Weights of a small image flow-matching model.
Training: soap at rate 0.002, batches of 128.
Rows from block 6 of a small image flow-matching model, named by matrix and row number. Each number is 500 + 25 x the weight over its row's rms, rounded and kept within 0 to 999. All counts start at 0. Numbers have three digits each.
After each channel's rows are labels from the 100 images, of 14976 (inputs lightly noised), where the channel reaches its highest value: "peak on" is the class under the peak. Only what is clearly more common there than usual is listed. The data: drawn small creatures on textured ground. In brackets: how many of the 100, against the usual share in percent.
# convs0: first 3x3 conv (model.decb.0.0.convs.0.weight, 128x256x3x3, each kernel summed), inputs 128-255

convs0.89:503495523483527510541502456539427485487482510514487524504484532498469472528504483495518541479517473552502507497491539536464487537542534526494495467503465514471486557540497439467504512473477495459526489515484518499509520553447470509525511566596472519512487476469545481530534497464481458494540495489515502556472487533469490527520516499540505521511512481480501430503480506501477474524475
peak on: limb or head (52 vs 2.2); body (39 vs 12)

convs0.35:516488453460495451489519438491488506538476460500503519486521495518485482445523500525490612494454486531438505506502488493498512490498516509499541549524518476538519466525562515490453500530484502511489480514527506507476481533541524510502514518497491541496471437470496491490510528495515481503484541483492488499505482491487483472462477483545513488503513475553464474499482498496540522534542
peak on: body (100 vs 12)

convs0.80:453432553472460527519502470471526485468514473468529553504518525537485506484509484519534520502521488517545480437485454451473487508540504482488509512538490497490488492558488565481531513533491510509496490489490510549511476503473495484544458479461495496518559496488504500506526525475448501463476489466515519487503507503467497499483531475488500484512556487493437492499469475510460503491463
peak on: limb or head (87 vs 2.2)

convs0.114:525476468513495511513487529530470523511479478486515554501494502498497471537481517537472565515490507507442498502508518486484493550504483497518471486517520496500526587508506471501517526511504483513496463499476474526491499497541488516451515483511480531489443507529483493527486514549507487517479461485534474477540503585481493522540471482544499522524490470484504520504467488488509524492519
peak on: body (35 vs 12)

convs0.93:529502489486482431513416535520507539437498493500546484497534497508469457512549519447498521524511519469524526499530493519461487455502484510484476516501516511541501524442511453500493510490485534494502487481482482518536484493482511483495518473556506483488459537451489539512456497522495498536473480496479478445479499514575483475508518491541489476518518514493499465484525498490515524500563
peak on: limb or head (48 vs 2.2)

convs0.97:492478533517478462516504538518527512528492509516501530497513522515485482421475472447431454497498499494482524479508557536512489447521526514528561475495511471480481450506507495495533508484480506481465486512521452509498503544489500503528476501466523557503517454491510471508493450491486526495526483483453547484485450522548486418468515488525521493487487513461516504505526502492497505553539
peak on: limb or head (71 vs 2.2)

convs0.28:448456491486502493512471431520542492474501531528473518511536479520481486530517549488496477492505511520500496527513461492507536391515454509490532490493497523467469447464485498521516514529484531519497548529538501519499507499500504514491474499584484539471525498496503495487469487518537517484517504503517512483504498481476467479539474477564500496527523520504479509497462519509460518539524
peak on: body (47 vs 12); limb or head (39 vs 2.2)